From a checkpoint of a small masked spectrogram model.
Model: log mel input, encoder width 384, decoder width 192.
Training: adamw at rate 0.0014, 7700 steps, batches of 128.
Rows from block 0 of the decoder of a small masked spectrogram model, named by matrix and row number. Rows with one number belong to one neuron. Each number is 500 + 40 x the weight over its row's rms, rounded and kept within 0 to 999. All counts start at 0. Numbers have three digits each.
After each neuron's rows are labels from the 100 clips, of 14976, where the neuron reaches its highest value: "responds to" is what is common among them. Only what is clearly more common there than usual is listed. The data: notes from a synthesiser with random patches. In brackets: how many of the 100, against the usual share in percent.
# fc1: MLP up (decoder.0.mlp.fc1.weight, 576x192), inputs 96-143
# fc2: MLP down (decoder.0.mlp.fc2.weight, 192x576, transposed), outputs 96-143

fc1.487:715385500501453499482500501474493500500395500501503501501500500498500500500500500500500500501500500500500488470478480492470469432500487500500499
fc2.487:500471502508500501501500474501499480498497496500499498503504511500501500498501500498501500499500500501504505501548508560506517514500519720502500
responds to: gate (97 vs 25.3)

fc1.383:500500500500500500500500498500500499500500500503499499500500561500500500500500500309500500500500500477500438500441500500500304500500500500500500
fc2.383:497499508501502500497503502501500499494500500501499496496501501500499500500502499497502498501503499502509500500501504515503500502636501500503500
responds to: gate (82 vs 25.3)

fc1.558:499500499500511505500507500500500500500501501502501500500500500514500501502500501503503500500610500500367500500500424474500429500374474500489500
fc2.558:500500500502494499500501500500500499498497501501500500499508500500499500500501530500500499500500500501521501502503508507523505504500532502510500
responds to: echo (96 vs 24.4); gate (59 vs 25.3); bass register (56 vs 22.7)

fc1.168:496510501499510519500500500499536509500501501500530500499500499499498497498498499500500500500500556500500268499469500500500475499463500480500500
fc2.168:500500500500500500500500500501500499499500500500500500500512500500609500500500500500500500501500500501501500501502502504513522501718545500500500
responds to: pad (69 vs 25.1); echo (64 vs 24.4)

fc1.490:567501500543497500502493500396500502499450500500500500501500409493500498501510500546502500500500499500496500500495500498500429497498500500500481
fc2.490:499500500500499500500500500501500500497501501502500499499500500500500501500500500500501500500500500502501501501501502522501500502500501533513511
responds to: echo (88 vs 24.4)

fc1.564:500500484381500474469500500498490472517501331500500633500383315492500544502651500500500500500422458466468500490480491500499497498485500499491498
fc2.564:500378501501456500527500500460500500484444501502500460497504511487612486495500584501503501593501510502499504557514537498501501417502502514664500
responds to: pad (99 vs 25.1); echo (98 vs 24.4); drive (58 vs 25.6)

fc1.554:500642501510500501500500500501500500499500500500582511505500500500500513500500500500500525500500500486500500500500500448500500500500500500451499
fc2.554:501637492501499501499501504507496494490503500501499499509500500498498506500501501502503500500500499500501502500500501500510501502500502500502511
responds to: swell (79 vs 24.6)

fc1.198:498498498498500499500504505494499500499469493503505502513500489499499499500500500624530500500500499365346500500500500455502501498414500500486470
fc2.198:499498501500499499500504498500500500482505500514500493500500500499500503500501501503502502504502501504503501501505503536547504504500505505635553
responds to: drive (82 vs 25.6); noise (41 vs 10.3)

fc1.464:521534500539501516500500501500500500500539690683500501500500500500561603500500500500500500501501359500501501501500500500500500500500500500500500
fc2.464:499515501495500500500499500501500500503495496498499502594500499493493497497498500498499500500500500500501500500499501501501500500500500501500500
responds to: echo (100 vs 24.4); swell (86 vs 24.6)

fc1.467:631511500500513500500500500501498496500493500386499326486500500407501501500500500500500500500500500500500500500500500500500500486500500500500500
fc2.467:493001500501495489500528502503501500501500502525525510503513515502500500500500501498495499500500500499501498499497501508500500500500500500500510
responds to: gate (100 vs 25.3)

fc1.138:524500502500489500500448483498498500503500480499467668542570630543642502500500500500500500500500500477377494443493496470499500476500500495500500
fc2.138:518475497503541598632493509498496344424479460494495459408483484391457266314486489496509502515503501504498507503528502501509496505502504502526496
responds to: pad (78 vs 25.1)

fc1.129:550391500500489500500495500490500499500460435500564500489336331496500579624552500500500460471496450489495410408448480500500500500500500500500500
fc2.129:500500519500414596574500688500499521499500500500500576507619513498526485497557593563502519504502548510501505506501502498500500233500500500500500
responds to: echo (92 vs 24.4); drive (56 vs 25.6); pluck (50 vs 24.9); noise (42 vs 10.3)

fc1.17:499500500520499500500504501494500512502487499500501501493501500500561500500501501500500500500500500449365460413487468332500501400502392479491500
fc2.17:499500500501496500500500500501501499497501501501500499499512500500500501501501501500501500503500500501502502501501504509501500502500501501589722
responds to: pluck (89 vs 24.9); bass register (75 vs 22.7); filter: low-pass (41 vs 20.2)

fc1.541:454493566586528521500450498396457403497397498491497499458500493499507500501501545507501508505504503505504483479501496488503503411500471382501492
fc2.541:500508500500409120481500522500507536522515526547537504503510501502502501502511502504508501497498508503488501499502500524499502501549521517503501
responds to: echo (97 vs 24.4); pluck (85 vs 24.9)

fc1.264:535499497526497508499502521500554515589477500509500565500500505500511504500500500592497500500499499283500500500423500499443492489491497431500500
fc2.264:500582500500503500500500500501500498499626500501500527501502516502583501500500500460500500501500500500500500501521500596501500500500550500500596
responds to: pad (95 vs 25.1); hard sync (28 vs 10.6)

fc1.319:507526473536499540499521508498501500500501517500546499414507534513502500500492500500513502500500499500440504387501500500501500429501427436433501
fc2.319:499500482500632500500501495499501500522561514508501496500504500500500500525508500498501518502500508500415500492501488503525500501528500511636674
responds to: pluck (100 vs 24.9); bass register (54 vs 22.7); oscillator: triangle (31 vs 10.1)

fc1.28:498331500500451499494330563539500500504501463498498500500501501501500500500499500499500500499500499500500500500500496500500500501500500500500500
fc2.28:502511499512500500503515396145500470500499499500500501501499500500500500499520500499499501502499500499499499501500499500499498498509498498500497
responds to: echo (100 vs 24.4)

fc1.334:502536583499500500628493514499502502499500500504500554499500485500500500500500573499496500500474500500483488366420500500501488343465500434500476
fc2.334:459491479487499500500500495526493464476548499523525542500502534566574569506500501500500500503501500500470500500506510503545557500569506518500514
responds to: pad (100 vs 25.1); drive (53 vs 25.6)

fc1.396:554499500534500646500569500500500498498500500500499493494494495500500603500500500500500500500500500500500471500483500500500500346500612500500500
fc2.396:496500499501500496500497501501500500500499498499500717500999500497494493487500500500500500501503505502512503502507504500502500501500501500500500
responds to: echo (100 vs 24.4); swell (65 vs 24.6)

fc1.151:500396501540500500500500536500501503500500481499500500500500500500500500500501500500500500500500500448320491344493482500500442500445500500500499
fc2.151:500500501501499500500500500500501500499499500500500499498504500500499500500501500498504501509501501503501504501880500501502500504500500513513501
responds to: pad (100 vs 25.1); bass register (52 vs 22.7)

fc1.438:511504616505500486500478500500500460480500501502500500500499473501530501505502504500501500500500500428492445465499490498494476394500473431471459
fc2.438:593543569504500502501503497485502500504501501568511498498500501541513597658595529503501500495499500500498499500519501515503506500536504499507502
responds to: echo (69 vs 24.4); swell (61 vs 24.6); bass register (53 vs 22.7)

fc1.211:500500339310498499501504502500453500500265484500462500500500500500500500500500713504500528623500569551501502500500500500500500500500500500500500
fc2.211:377324504508501501269500500500500500500810503500500500500413500500500500500499500500500500499494500497452482356479496499499500498500500500499500
responds to: bass register (63 vs 22.7); echo (57 vs 24.4); triangle (40 vs 10.1)

fc1.103:500316566500487500500486605427500574500394484500541500500427443500519504570520502500500499500468499460496427412500457498500450479500500487500500
fc2.103:490500555373520546612500636527487524674500478454558550504507500500499491512513574531501520570502557532534501515576500483500500489500500500500500
responds to: echo (100 vs 24.4); gate (71 vs 25.3); noise (28 vs 10.3)

fc1.450:667500500499499500500500500500500500500500500500500500500500500500500500500500500500500500500500500520500225514522501506516500524500500502500500
fc2.450:477544486504500488500500507498499501498497501500500499497504501498495499500502500500508500499500499500508501501501500500502499500495500499503500
responds to: swell (86 vs 24.6)

fc1.262:449500363500499500500499500500500501500500500502502503500502500500500500501502626630504514512510576595523561594504673602502502566501502508502525
fc2.262:501500501500500501500500500500500500500500500500498296499445500500500500500491500500497499496493495493467315309436496495498500497500499500500500
responds to: pad (87 vs 25.1); tremolo (59 vs 24.9); bass register (57 vs 22.7)

fc1.449:519521638500617500541570556500500534551500500500500500500500500500587500500500500500500500500577500500500500500500500500500500500500500500500500
fc2.449:577595500639501622500642500500500500500500500500500513501500500500495500475490437456460500359500500500475499500500500500500500500499500501500499
responds to: gate (62 vs 25.3)

fc1.293:571521501512500505515520579553529520499500525529500500500500627501500500500500512500499500500500487446500499500500380465489344500491413500480489
fc2.293:499500500500500500500501500501500499500500500501500612500500500500520501500500500500501500500500500501538502502501511547512500503512548500500500
responds to: pluck (61 vs 24.9)

fc1.124:500500496507427500529401497500500500484488500501521500500500445500457500500500608500500530501500500500531500500500500500500500499500500500500500
fc2.124:503503504582523503505549506501500488497509501502495495504501501504499504497503498486454493487495496495492494499502497494500498499498498499503503
responds to: pluck (90 vs 24.9); triangle (33 vs 10.1)

fc1.364:434331500500500500500469499501500499500500500500519527503500500500500500500500500500500500500500500500500499336500499284500500499436500499567500
fc2.364:500500500504499500500500501500500500498500500500500499499500500500499500500500500499500500500500500500501500500501502501500500500500500592500500
responds to: swell (61 vs 24.6)

fc1.416:500522500500463500500497500490499500500483500500500500497497462495500500500500532500500500500487500460429442386481345420472453333492361428494486
fc2.416:495488501507494504515507501505501495511511511504500481492540522500526571520538528501515504501501504512530503513550529522526519554516509494525510
responds to: echo (94 vs 24.4); swell (84 vs 24.6)

fc1.142:155510543500501493497501481500500495466500502501501436500501501501507510521511554545500500500500500499484496468423494496500500465500500491497500
fc2.142:500500500502495500497499501489500499498492500501500499511500499498497499499500500498501500499500501504500501501502507534509502503504537597568502
responds to: swell (54 vs 24.6); echo (49 vs 24.4)

fc1.443:504500500499500500515528611497513502499500495500518503539499500497499508500526500663590527500499499500482500500499500500500500500499500500500483
fc2.443:500522500478520498503507460505500512498501500501504497500499497500532487492500500502447501569502500505553500502510521551504502505469502506590544
responds to: pluck (100 vs 24.9); bass register (77 vs 22.7); oscillator: inharmonic FM (27 vs 10)

fc1.460:499467492500500492500500500500500500500500407500500514500479498498500500503527500502500506500500500500500500500473500463501501470420455500429479
fc2.460:499500500497499500499500488478500499500500500500500499500500500500500477500499500494500500500501500503515500502505502512661503517572519549721500
responds to: echo (99 vs 24.4); pad (74 vs 25.1); drive (63 vs 25.6); noise (33 vs 10.3)

fc1.505:504584530587576500500537500546500500500500500500500704500500500500573500500500500500500500500500500500500500500500500500500500500500500500500500
fc2.505:499596500500501601500497501501497499810500498500500543501500499499492500462484497500470500500500500500500500501500501500500500500499500500500499
responds to: gate (60 vs 25.3); bass register (55 vs 22.7)

fc1.557:500500500500500164491500500500500500500521500500500500500500500500500500500500500500500500500500500500500500500500500500500500500500500500500500
fc2.557:504500497499499567503500500501500501494493498500500501501499501500499500499500497498500499495500500500497500500499500500501500500500501500499501
responds to: tremolo (68 vs 24.9); triangle (38 vs 10.1); pitch class: A# (25 vs 7)

fc1.171:485500482488500488498500500519500500500485482500500510513498493500500518500511486546537536500500500500500500500499500494500500500402471500440409
fc2.171:482500500470494500529500484473500508500493500499500411500500500500500473500496561500500499500509500507514500501517504521536546539580509503649500
responds to: echo (83 vs 24.4); noise (26 vs 10.3); hard sync (26 vs 10.6)

fc1.481:500500500500500499500500499499500500500494500500500507500500500500576556500642500500500500500500500500500433500499497497500483500500500500499497
fc2.481:506501500514482501502502501503499484498443466499431496495489499500480501501431497501501500500499500500532502500501665500503501504500577516501501
responds to: pluck (90 vs 24.9); triangle (30 vs 10.1)

fc1.446:557537540500498528500500501427500500498493500500500500499500500500529500500492538500500500563500500499500431500478500500484500457398343500500500
fc2.446:500500501501500500500500500501500496494500500503500500500500500500503501500501500495501500500500500501501501501551502565551541502633552565500518
responds to: pad (51 vs 25.1)

fc1.376:515496499514446495500501500500500500500500501502500500500500500501572501501500520500467500508500510447500482404464406425473499338500495347498485
fc2.376:522498501562493506501527506492500500488517501541584534499504508568570637644563544541502498492499499502502495501554502499539516500563511498351505
responds to: echo (89 vs 24.4); swell (71 vs 24.6)

fc1.432:502499498538404511518452498500500500459461499504617500480430434461500500500501610599500519533504500500500500500500500500500500493500500500500500
fc2.432:438508444578557500503502503491500488498504501500492491505501513506501507499504501488469491489494495496494498498501502497499501502497498510503510
responds to: pluck (96 vs 24.9); triangle (30 vs 10.1)

fc1.261:511499504502498500500497509403502500501485496495505500500501486484495490498499618499500503501445500501500470468480475480500473400489497394503481
fc2.261:498493401488504451502601498500497507503504497497519588517501493515498518485500452544501500494514500520498504503504519492497509545592509505464506
responds to: bass register (49 vs 22.7)

fc1.259:500499501500442485496434500457445353485388493356439490492381424500458457467467492386500466482483499500375478498500497497500500500500500500500500
fc2.259:489500496500383489496501503499505502500500520560547520501630509501517500505512515495510498511506501526549500502543516584511504509505508508517530
responds to: echo (75 vs 24.4); pluck (59 vs 24.9)

fc1.560:499509541503500499500500500502500500499522501500500500481503500502524501490469500500500500500500500499487327445510388457500500399500475384444481
fc2.560:507810495592500513488506577460500506621493500517500509500507501501500514517504501500502485499499518500488499500501500501583500500565714499576565
responds to: echo (90 vs 24.4); swell (72 vs 24.6)

fc1.302:554512526499499496503500507500501500500499515500500500500500488500500502501502530501500500504502505500500477479502459497451479389503431431501500
fc2.302:515500516508499503501504503494500540507531498538547600500505501537529550506573514588501511500512496539502500500502546499524519500512502499471502
responds to: pluck (100 vs 24.9); bass register (81 vs 22.7)

fc1.158:620518500523433500499452491293499500501434478496498499500414495500500500500500500501500500495500492481490500478468475445500500481500495262480497
fc2.158:501500502500286501500501500501501500489489501501500498498501500500499500499500501498500499502503501508503502504507504512500505504500506651506502
responds to: echo (100 vs 24.4); triangle (30 vs 10.1)

fc1.504:504503337327385500500500500501500500500500500500499499500500500500500500500500515500500500500500500500500588500500500500500500500500500500500500
fc2.504:101179510509532501486500499500501502500499501500499499498441499499500500501499498501500500501499500500497501354498499499499500499500499500500498
responds to: pluck (62 vs 24.9); noise (34 vs 10.3)

fc1.367:347511500500500500500517497480502500498489543501500500500417500501506505529517501501500500500498492465384413354480336430372462278500490492491494
fc2.367:482498487501497500503501502497499463495493500531517499498501501499499500499503504499509500500501502505514503510582521584543501503515505505506503
responds to: echo (69 vs 24.4)

fc1.112:500500499500500500541501500495500500500499500500500500499493485499500500500501503500500500500500500435361484429475446455500479331496500450400500
fc2.112:500497502510486501502502500502500498498503503506500498500508509501525523506511502500503501501500501500500500503507519520503500503501501499503500
responds to: pad (100 vs 25.1)

fc1.458:500500500500605500500500500500448500513500542500500500500500500500500500500500560500500500500500500500500500500500500500500501500500500500500500
fc2.458:489501502501500689502500536505498493500504497500498494502501501501494499495503492498502497494498499499509496499513501499504500501500502505500499
responds to: pitch class: F# (28 vs 6.5)

fc1.565:498610500628500500500500500500500500500472499500500500500356486500500500500500500500500500500500483490482470494494500458479490491463459500456489
fc2.565:500498501501497500501502501503500499497497502501500497499501500500500503501501500499502500500500500502507502503505504509506500504499507515503500
responds to: echo (78 vs 24.4); swell (63 vs 24.6); triangle (34 vs 10.1)

fc1.304:471536500694463500500558500500500500500500500500500500500500500500500500500500500500500500645500500500500500500489500500500500500500500428500500
fc2.304:504610529500502501500496509507500500497502500500499499501501499499475500456498494494500497496498498498503499499501507499504499504499502500501503
responds to: gate (74 vs 25.3)